config.yaml
arch: "tc_resnet"
model: "sound classifier"
dataset: "simulated sounds of rotating machines with and without faults"
train_examples: 39062
noise_aug: 0.002
n_mels: 64
hop_length: 160
input: "log_mel"
spec_augment: false
win_length: 400
targets: ["machine", "speed", "speed change", "state"]
num_classes: [8, 3, 3, 2]
norm: "batchnorm"
hidden_act: "elu"
channel_attention: "se"
drop_path: 0.2
depths: [2, 4, 2]
kernel_size: 9
stem: "single"
widths: [192, 192, 192]
loss: "cross_entropy"
init: "torch_default"
residual_init: "none"
optimizer: "adamw"
learning_rate: 0.002
beta1: 0.9
beta2: 0.999
eps: 1e-06
max_steps: 40000
batch_size: 128
epochs: 131.1
lr_schedule: "cosine"
final_lr_fraction: 0.1
warmup_steps: 1200
weight_decay: 0.1
Rows from block 5 of a small sound classifier, named by matrix and row number. Rows with one number belong to one channel. Each number is 500 + 50 x the weight over its row's rms, rounded and kept within 0 to 999. All counts start at 0. Numbers have three digits each.
After each channel's rows are labels from the 100 clips, of 14976, where the channel reaches its highest value: "strongest on" is what is common among them; "loudest" is the band of the loudest frequency at the time of the peak. Only what is clearly more common there than usual is listed. The data: simulated sounds of rotating machines with and without faults.
# convs0: first width-9 conv (model.blocks.5.convs.0.weight, 192x192x9, each kernel summed), inputs 156-191
# convs1: second width-9 conv (model.blocks.5.convs.1.weight, 192x192x9, transposed, each kernel summed), outputs 156-191

convs0.180:413520559507467422493527510541533484514544487541496480447389614571575506563532407431521472535523515559449516
convs1.180:526556507490486509479531441553506577459466488492457533541489393451483549498580546513482458526509513510462481
strongest on: state: faulty; reverberation; text has "room"; text has "reverberant"
loudest: 1000 to 2000 Hz

convs0.106:518557448441437483542597529457477412531463565531539519405482525545530475467488477486475475500550461534533526
convs1.106:442529454571436507429482479501451463531527465511505440532567471429502451432565525562540479492436448581388458
strongest on: speeding up; conveyor
loudest: 250 to 500 Hz

convs0.141:525485477371500502471483481510492478576501531533413561478496483376487533507492514461592471496420486527470504
convs1.141:594469486544508504476562525426555481478561489431556572560476530472511506501524526491527497465490495483437440
strongest on: electric motor
loudest: 4000 to 8000 Hz

convs0.85:434412461491572490391462503497562612555449477497397461467539489500520458550500583477461518456529548509465450
convs1.85:505526476510571602485594580484477440418537496467463510509574577496456440556581479443538566593447524549501442
strongest on: speeding up; fan
loudest: 500 to 1000 Hz

convs0.191:558462488506474543500542415485507350414409504548551505430532559424482503432549508480470513519577466473450536
convs1.191:496532438536435378459526543466462443586559569500382487529511571437523493450465504471372386407500447494469474
strongest on: speed: fast; gearbox
loudest: 1000 to 2000 Hz

convs0.166:557603494507514427550495330490600448470552483467506530412493472432427523495517502465454431509425529439497514
convs1.166:562442512510492498539489519406551443485553578443519561520540572514454422556448495483594454512489414512512466
strongest on: speed: fast; electric motor
loudest: 1000 to 2000 Hz

convs0.92:553536412562506431498459499490550504523489538493605590462519511465466498585593466528521457488607529446551512
convs1.92:507507508568579518505500498429523457541537474479590469468435508567419464520588540430476498579436441534494439
strongest on: conveyor; speed: slow; speeding up
loudest: 250 to 500 Hz

convs0.109:510521554489546480604558430435550379474555487556415470458518489462528512487390515498450510495412502501518503
convs1.109:509459504538520451616615479480485474394610511541511456559560473530389447561469552522554512578412415459457528
strongest on: gearbox; electric motor
loudest: 250 to 500 Hz

convs0.28:427527498559518475444458523532499499543425503520557527491552570528454394541589580520432468426525518519416560
convs1.28:486474558497502577393445569540456504511477525490500469499566493467497479504433450514520449508503473509527468
strongest on: pump
loudest: 500 to 1000 Hz

convs0.99:520444508479426539507509530474411399454464521629441410513538470466432469402503554547569521432485507545515508
convs1.99:461512501550457468478592560489393504492529479567560437505608529508460448522515547527518486475425526401479517
strongest on: speed: fast; fan; grinding
loudest: 250 to 500 Hz

convs0.87:487505349511470471446472439467456413523446452479636550410517542477520462518547547517458440536535483517471510
convs1.87:471531539563540528418472507565522432564505566476497435437523503495485518420507501382425447496423445588516513
strongest on: speed: slow; conveyor
loudest: 250 to 500 Hz

convs0.153:507515555466440535460609543468560467441455469529541489445483614398415502424535448490544499505430461495490590
convs1.153:524482480476469399382546410498493502513534448485432516533566385453512594499503536504374438436458483499436528
strongest on: state: faulty; reverberation; text has "room"; text has "reverberant"
loudest: 1000 to 2000 Hz; 500 to 1000 Hz

convs0.123:524540494497514445603506354465625395467546480489487502430498453418456522463432476480420469527416525425496503
convs1.123:552440514525501510592554501437523459437582574483485517548563551515420427576438536497646488534458418506495501
strongest on: electric motor; gearbox
loudest: 1000 to 2000 Hz

convs0.50:553601439439399385382558471412575472521476516533442483448412430557540554491496446432505512513423465538572490
convs1.50:525456552481448543434446473492550452508460447435639499474521453521514510508506520528565511500494546518484497
strongest on: gearbox; conveyor
loudest: 250 to 500 Hz

convs0.10:472512485449408516390465568505457493414433517515434436512480444527575472409512548478538478439492495591513495
convs1.10:459549486456454554455458502489450462506501429527565477432645573492462392517541419512518535512505537439534485
strongest on: conveyor
loudest: 1000 to 2000 Hz

convs0.136:523460487464439544394493512517480538407447515517453446487507474495541502408526580508547544444491468589511501
convs1.136:473549490440467552413479536443427461512534454542534486447658578479462423504509385491482569488481502443496464
strongest on: conveyor; piston engine
loudest: 1000 to 2000 Hz

convs0.54:427375512474576554479500588526371558450417453567369426525521470473531493508522551515536454547430504543529454
convs1.54:487507536407579428526540507460474498481599429548489451506521491518495444514534535492475630579504496474515569
strongest on: state: faulty; speed: fast; turbine; rattle
loudest: 2000 to 4000 Hz

convs0.69:446462567562530511446573564464467551531480547496583524476451545592463437593422447502493502520548518437543528
convs1.69:435507521493541518552508508559468520489469402527538468515395413524536535408545520552429492497462535453368466
strongest on: speed: slow; conveyor; speeding up
loudest: 250 to 500 Hz

convs0.177:548460455509465547498494470566480456474475473440526413500488441418495541432474475517502501542649525470492534
convs1.177:466564494529471492449500583497455432552515531477449498471533686511581469483545464517512529437519485512520444
strongest on: state: faulty; bearing knock; fan
loudest: 2000 to 4000 Hz

convs0.185:509469493554568530485480567506544504546541494547609556516557443521452467591498481585422518555672505502573625
convs1.185:513549437595533514551476513492506523571494401479558505534530469531456480445574477488580454581473487475589436
strongest on: conveyor; speed: slow
loudest: 250 to 500 Hz

convs0.131:492607488436513498485537503523549591508504563528545572463513528535512457494543525528523493487495470576489555
convs1.131:443596485476397575365513440410483434536557455526504444445626466498522457442565459500518510495504515522371434
strongest on: slowing down; pump; conveyor
loudest: 500 to 1000 Hz; 250 to 500 Hz

convs0.37:552474463470530484546431519439506467460518486442580490553498519558525514560521484483458467534520489492444553
convs1.37:503465481468510493514438407614482626532486505513468516537461526492494482419506471517450349518507532478503520
strongest on: speed: slow; fan; grinding
loudest: 1000 to 2000 Hz

convs0.138:526546560508442411451665424499547574541501473520506518491511566532590522566500506492437454524490486525453513
convs1.138:512551549512475454445556397531551536465487483479462527536509380474431543503561486488481414509465513527466470
strongest on: state: faulty; fan; grinding; rattle
loudest: 1000 to 2000 Hz

convs0.146:440549520470495476415498523565498531484518521489452476535471528539563420526525554494485527409480507567469497
convs1.146:474567483420369604372487488510486396466511495502448490436669524477514415515506333519518521507545511545433454
strongest on: slowing down; pump
loudest: 250 to 500 Hz

convs0.17:487524457416496487518457532488459560415504505510483483518495465489462523512531450552635502460519421513479500
convs1.17:489478498535527384479458542401509474541527609495545504453452522562521412564506564505434496490557445501481488
strongest on: speeding up; conveyor
loudest: 1000 to 2000 Hz

convs0.103:490596551404498435553524465484484459496481428608448482497418427558542448455445385507452579514468508488537521
convs1.103:491521480504462555493699547507438527358495493559497446515523525544452424466481568496609558560439489528473534
strongest on: speed: fast; slowing down
loudest: 250 to 500 Hz

convs0.75:452464409534525557563379503534506418500533492523539491512534474402492479441536483610557512512580458433493483
convs1.75:473605471629486463517481568486508404605539622496448466427554608519520512541543503464539499496504458519510467
strongest on: gearbox; fan
loudest: 1000 to 2000 Hz

convs0.65:503556550419430457591496487443498371484506431643434415473485425529537464426417473559499529470447523535516512
convs1.65:471512495591490549539632527531466532389528468563545431498566489539435481478551567491545536553374497460453564
strongest on: speed: fast; turbine; imbalance; grinding
loudest: 250 to 500 Hz

convs0.147:513585573419547463478563550507472461467506465494492464401528523491536483481558586467509401417442599587513442
convs1.147:533557482529437576407559466505522451437575490526458515481651383439442520514492403522493570482406449610389515
strongest on: speeding up; conveyor
loudest: 250 to 500 Hz